config.yaml
win_length: 512
norm: "layernorm"
mlp_ratio: 4
bias: "all"
drop_path: 0.1
beta2: 0.98
batch_size: 64
lr_schedule: "step"
Rows from block 3 of a small CTC audio transcriber, named by matrix and row number. Rows with one number belong to one neuron. Each number is 128 + 32 x the weight over its row's rms, rounded and kept within 0 to 255. All counts start at 0. Numbers have three digits each.
After each neuron's rows are labels from the 100 clips, of 14976, where the neuron reaches its highest value: "strongest on" is what is common among them. Only what is clearly more common there than usual is listed. The data: single English nouns, adjectives and verbs, spoken by a formant synthesiser in many voices.
# fc1: MLP up (model.blocks.3.mlp.fc1.weight, 1024x256), inputs 86-171
# fc2: MLP down (model.blocks.3.mlp.fc2.weight, 256x1024, transposed), outputs 86-171

fc1.607:117128114073128128185128124093145125106085128064053128111128165128128067128128206080128102128128101128137128203128128128128128116157128091128084128095128183067114128048144154146128088095082128200142128202151104128186128128152108111128128002128128128128128128
fc2.607:080128128128065212167108133128128128160112128128106069128206128128128096057128185128197128128128102128128018128128194068137151128128128159128162128128131215128085128148128128128172118167128128212181086128128128130022128139042125205128128128128098128152128128
strongest on: /s/; thin (high-pass)

fc1.362:097128166128128081128128128128128140128128128128128128128128128125128128103135163110128128128057128128128148128128128128132045128138128148179128128128128128128108128128060231128128176127055086128166224128181075128128128128128117128128128128128075110139128075
fc2.362:104128194128128128128111128128128128128128104128225128128103128187086125174128128128151128128076128145072128124128128203138128189054128203172128159128085128145128174206128128105143199128128066061128173171128128114128128128128128172128094128128128123128186128
strongest on: /ɝ/; quiet level; /s/; /f/

fc1.37:128128162128128134128176128128128128086128157128128131128143128128160213128206184128140128128128128128121156218128188068033128072128128133128155128128136128128128181043128198128128069128128086128128128128199128044179128128128185128128103147128091128128128128
fc2.37:128179128128128128142128128128128128169128128128128128128128128088128128128128128128128128018128128103128128128128056193165128128071128128128069128128128107128128080128128128145128128128128128118053128147145095128210055128128128144128178128152137043128196034
strongest on: reverberation; quiet level; /ɝ/

fc1.659:128128150128128128113151147137128020128128128106019083174151128110128128128128133128128008125128007128128128128128128128115128129128128138128128155128170128128124128128065158123128128128128128128128128128128128128128128128176128128128128128128077209027093128
fc2.659:128128061128128128128128066128128175132128169128128128060128128128128071128128096191128128128196177075128072128128115128128128128163199128128128128174092128036131128128190042174128128051128128169128128128123181128128128128128129188211128105128146128128156128
strongest on: /tʃ/; /i/; /b/; word: beach

fc1.725:118128123128128128187066255128128128082128128128128128024159132128128128128128128128128128128025171090128128128071118186128144129076121092128128128128130128128128128128121128170207128128056128128128182121128128157128115128128189128223128128082128128182117114
fc2.725:218065128150110069128128128128108098132165128128184149198121128128128124145128128113190128162174128128112132128201146090095128066034125167104021076089128128128128142128128128128128112218128099082128128128128144108158128128128128128128128179128106168128143176
strongest on: reverberation; /f/; /ɝ/

fc1.530:128065128116128179069144128128171128128084092128012128128141128128128128124091128106128063100190038128135037128108128101177128170062128149105128091142128124128070128139140128128187096128128082128127128128084156128128128128128128128128110128128061223155128128
fc2.530:128152128128128128149103142128120181054128203128128110128128128112097093047128150128115191149128197119123082178193081128056128134128128128128128128128128128128128187128166097154128108158128128128128108128168197132128128063128128200128128108128165084128143128
strongest on: /tʃ/; /i/; /b/; word: beach

fc1.343:128165142128108128084098100184079128191128128080128128160072128052061150098128128119080128128128128128081128128138098111128128143144104148128128151128187128163128064177128128091056191158133138082128159202128053128165128068128122128098147077210170128085139161
fc2.343:178128147153177097090128128177128128128067128128096128043128055128083128128102100143128128158128128128112113128139128100123087097073128124123128128116128157043128128205144144143114128128198128128192114128091153068130128178064041085123144164128128141061078238
strongest on: /ɝ/

fc1.315:134160128128097128128128128182085128166128084082117098217085128063046128128151101077128128085128128155128128128147105128148155201142102169128128128128128093195128128155128128082091171128098134075128128144128097128167140073174111128088128128135128128037128173
fc2.315:136094151128180114128101169128128128074074163128163128058128079128128147128123101128128111190134128128104135128113128128104128105081128130128128106128118181029128128218133128181097128128179091128128115079124149063128168206128128103127128197128128154128109160
strongest on: /ɝ/

fc1.168:128128111128128128128128211076128182070128128128128128020128145172128128128048128140128164128048167092128128128057119224128128128128128128165133128128128128095128135096114112128213128128080128128128139128128128128128108164128184128210170128128128089128128128
fc2.168:128049104156082090128128074128105116131128128128197128218128128128128128152128128096128128128128128163111110168232128073099169085033128161093128128101136169128128128150144128128128091235177128097128128128128183128163108128103128111128128157128128147127182154
strongest on: /f/; /ɝ/; /aʊ/; word: farmer

fc1.134:128128128146128128128128128128128128148142150174128085095128128128128128128082128128128042169118041128128151128128158170207117175128128083165128128128128128028128128104131143103169128113128133133128128076128128128128118128128128128128128128128080153128098128
fc2.134:128128128128128111128049166128109030128134190199128128128128128142128128128128128118128128128176128076064142128128161112128133105128128184065128128047113161102128128216131113128128170187128128128118148083120128148061128128128187123097128128128102169128097172
strongest on: /ɔ/; /s/; thin (high-pass); word: saw

fc1.293:200128049136128128128128128166156128115132128128058128125140128128158128177113083128128128073128106128135128128128128149150128128128128048099128128083100128110159128128176086128128064128128128128128128077128128128203128143128144073098128166123167103128112128
fc2.293:120102128071159172128128128015128128088106128128128121206171128168085128148150160068135134128113158153093065128117128106062128178128166128108128128128160128092128195087128128167165128140128066128128095128190203140128092128128092128128104128128128128128189128
strongest on: /ɝ/; /ɑ/; /f/; /m/

fc1.2:128108102174094074128066128088130128096128128128190128128128185154123020128128128175128128148128120128128113128038128128153128214128128128099128128145084128128077128128128108108171128120128128128128128079128128197128128128128112128128106128128128142128128108
fc2.2:170115128128128128128114128128112128119128128128111127128128128084069123054128128128132128181095200132120128180153128128002143158037183191128128128128128083128128200067128136128128128128128092110128086189204184128139128079128024128128128067128128110114128158
strongest on: /ɔ/; /s/; /ɹ/; white noise

fc1.124:169173128075146206156128128154128128176131113109009098145079128128139080119111128128094002128103039128192128128124128149128128128141139101148128144128128210128134128128094128056128128128111144128109087128128127128200128128128108128090128128128128127114128165
fc2.124:152128077128182128148128128128206128128128128128128147031128181160164128117128128128128128104128128128128148128142128128128175127128123128128128087094128128074128079128181071168128128128182176128150128128130128119128130136128128128128172128120126128128128128
strongest on: quiet level; /ɹ/; muffled (low-pass); /ɔ/

fc1.286:128128128122128128128109128081208096128121096128128128128128128123095128114131128176128062128128105128146051128047128164213128128088128155128128128139128123128033154128128128051136181128076052200166128128128128128128128149128128128187111128085021128202166128
fc2.286:186128128154128128121128231159146138128128206167020128071156128128123128055096148128128128101122141128153128128255060128128131128128193104080128128200185072128128128128160128161128052128128161128128094128128165120128104128128128128052136128118159102092107128
strongest on: /ɝ/; /f/

fc1.662:128128128204128125146128170196128128187128124128051124094174145128128116128106128131128044121096059128147103078128128128213104107128128071128128128110164128128125128128128128128128084165151128128105128096084149148128089128128128113128128164170128197128092144
fc2.662:132132128076128128128128128128166178128123128154109106130128128128128128054132160128160126128128174128089024128144128073080200128116187128128132128128128169128077194095128074128128116161161128186128100165128204128047128110128128128172128070131128128128197128
strongest on: /f/; thin (high-pass); /ɔ/

fc1.499:128145135147128128128074255081128132073128128128128128029164128128128128128128164128128128128021159128128128128068147202137128143128128112144128128128128128128128128128107137128217128093053110128128175128128128150128128137141180128128164128076128128128096116
fc2.499:216078105150113076128119128186108128133162156128183128168128128067128128128162128128187128166182128128128128128197128105101128080051128128102128092090128151118128128195176128119128110218128128089128128128128128128128087128093128128128128177128128154134121153
strongest on: reverberation; /n/; /k/; /aɪ/

fc1.136:125138168128088128128128112128109103128188189138091127128068132128128070163128128128073128171060128128168169147128128170203128128128128142194128168055128209128152128128075147018128083128106128067108128128128100128214142141138119128116086128133128133128128128
fc2.136:128064084128128128128128090084115128134128141128164128128131088176128134164198128128197119128153128128128128210074170128031165107064128191128116075128128128042128189128172097128128128128093056163120103128205171082089154180075128102128128153083132128128184128
strongest on: /s/; /ɔ/; /h/

fc1.579:128187125062128128128128097132128128112128125128128128142127128128128072128128189128107128128128128141128128128128128171128128128177128058128056169058078128128118172128128129128128021124128176128128128128128112128202160162167152089147128038128128089156153128
fc2.579:092067128089128212160128136128168128128081128128113096128171102128128087143115191128164097179191145128072051128091200060128154128128128145128128128128104192153062128109128111175176123128065092235128094128128187128046128186063128177128101128128094205149128096
strongest on: quiet level; voice: child-like voice; thin (high-pass); /ɔ/

fc1.646:226128128129132128153128128157128128084130128128082133140128128128128071128128128128128059078128059128145128128128126194157128128128128128128074114128128128099167128100128107128128076128128154091128128048128128099177128155128128095128128128128137097102081128
fc2.646:128083128128142128128128145031148142075126128155185115182191120128114128170128146101128207128128128128111090128077161128042128128128156124128128128128187121078128166112124128174163178135128083128132128144175128181098097128055128128128105167064128117128174108
strongest on: /ɔ/; quiet level; /ɹ/; /s/

fc1.657:128128141128128128128128128252128131128128128128128128128119128027128128059128066128097154044125128128121128123128032107128102109128128141105128128128170046128201070100128116128028128113128128057128128128128128128128109069128128114077162128128128128058128128
fc2.657:128133128128128128091128128059245128080128128176128128128128241128128112135128128128117128128128128081128128128128128128128128187128128128096114128128128128128128128128092106132129128128128133128128128128138128128128108128027128196218128128128168128128147038
strongest on: /ɝ/; muffled (low-pass)

fc1.599:128128128128052128022121128128130074128155128169128122128128133106128128106068128128181128149162138104128127128111118128128115128071215128088209128228133128215128128128128128128051203145128046128128128157128128115128085128115128128152128108128126196128128115
fc2.599:128170124065128128128128049128165128128100113084128117128072128149119128077164201128045128128128128128072128128174128128117128128128128150128059140128163128117128169109128128143173074172128151128128054168190128143128128153132108128162128060181088069196188128
strongest on: /s/; quiet level; /eɪ/

fc1.69:162176128128171245190128128128128128171075128128128104118128128128128128128059128128104128133134128128105068128096078144183128176120075128128128128128128188083090096128081128128155128185141128204128077125073128148176117128113126128128128124221140118128135085
fc2.69:068128105128027033128128128128128128128128128132154128128116172128113091128128128096128128128141128138057128128202095128086128081128128128128163128151128128186128128153164128108128128128161097073157128128117128128128128085059128128128128128138128146128175128
strongest on: /s/; /ɔ/; word: saw

fc1.682:103108128177154054192101128136128128083128164145128163084128188114142079157128128128099128128037128128163167179068071255128128186171128097185128082128099128081128128128128128128128128110084145094128128111179128161141128128096128128128148128128128111128087080
fc2.682:128128128128067128128159113128111113140124128175128165217128102128143124128167128099217128170138121128139089156179177087088175128066190168100084128123128128224128164104128128128128084163128128122178083128128205128065155128099086149128096144096128128058128128
strongest on: /tʃ/; /i/

fc1.274:128128166128128150128101128116128104070128134128128102124128128128128061128128128128128128244047128149177201212092128199128128165154128065128128107128128128128128128128128128128172128128038128128128128144188092128180152128139128089128128128080128128128138128
fc2.274:111128128085114178128128165128133128128128128128112128093128168128174120056128118197128064128186128128128128128128128100128181128136166183063141155127115193160089128128172128184128055128128166204202128133128172128067079128128128173172128070157095128110128088
strongest on: white noise; /ɑ/

fc1.23:051128166128128128128128128128128052135128149153112128128128091128105128128128128128106064128108100128183190128128128128128128147095183206164144188128128197128128128175128128071128083158128021128128128128128141091128128125128146128117128128121055128128201128
fc2.23:128158128044128128135128106128128070163128027128128072128077128128128158128128128128124038060128081128060084128078128076189149128070128144128135129087100128128041159144097112136128065161128115128128128128128128128172128128128090128078128128128072183128192128
strongest on: white noise; /i/

fc1.763:098128128088128128128128163128159128128128071080130128128128129113128089163055128128128065144154093128128029128059128128128122204128128162128128128131128183128087176059128155098128128128128073152128128146128128128128068128074080128181082063128088152128194106
fc2.763:128191139128128148128128128128109166166119182188128128095128128128128128050128150128147178123128128081128119128217039101128128136133125128107154166128158145128128092128128128146083130128128192128128123128128128128128075095144093169123206089185147123128128102
strongest on: /s/; /ɔ/; word: saw

fc1.98:128150128128182152179128195168160128092128128125023128128128128108175128155108128128149036070128057128171108128128128128182128128154120080128080131128167144052131128060128146128165071128128128128124128072084128128128128150128128128128128128128079162128128128
fc2.98:128128135128128104128128101100128128093128128149181117107160128128128128069151137128116128192128128128085046128128141128051128128128128128128117063128128128104126151179104128121128128201128128128128110134128218128087103053041128168133128097128128128145090128
strongest on: quiet level; /ɔ/; /ɹ/; thin (high-pass)

fc1.658:128159128128128143128060250128128128084128128128128128000161146178128071139128128182078128128028173100128128128045128216128151128128128097160128128129128116084128128090129128128193128128063128128136157128128128128128114128117187128228128128128128086128128096
fc2.658:204072128139123095133128128185128128128172128128128128201127128075128128134128100099182128169190128128100125167206128089095142058039128128114128128079128184128131147128128128093128100220128128095128128128128146102146128131096128136128128166128128159128168160
strongest on: reverberation; /f/; /ɝ/

fc1.228:128088142095097120101180150163090059187128128128064128176128128110127128128138128054128013118128057128154132128128151128128128152128128152128128128083128128128153128128086146128128128128109128128128060128128128128128128128165128135128128128128105128037138128
fc2.228:128128108128128128198128128128255128128128128128128128105128191177150128128128128128128178128158164128108128128128128160128171128128156128116128041208128090128128128128128075128128128128128128167128128128128128127102128153128128128191140128040128083128128128
strongest on: /tʃ/; /i/; /b/; word: beach

fc1.342:128152145128128128183110128189128128177128128068128128128023128037128128128128128128066128077175128128118101131175128128128131170128069169128128128128160097128152125128128145128081128211128128074133128128128136128219128128128128128096128062128128128106128151
fc2.342:128128128168067128128016142128128128128128128128210128185128128150128014202128128128114128069128179128128128128072128128128162211128137132128039128036072062187128128167140004128128255128128128128128128128192128183128164101128128128160128128128146128128128128
strongest on: /ɝ/; /ɹ/; muffled (low-pass)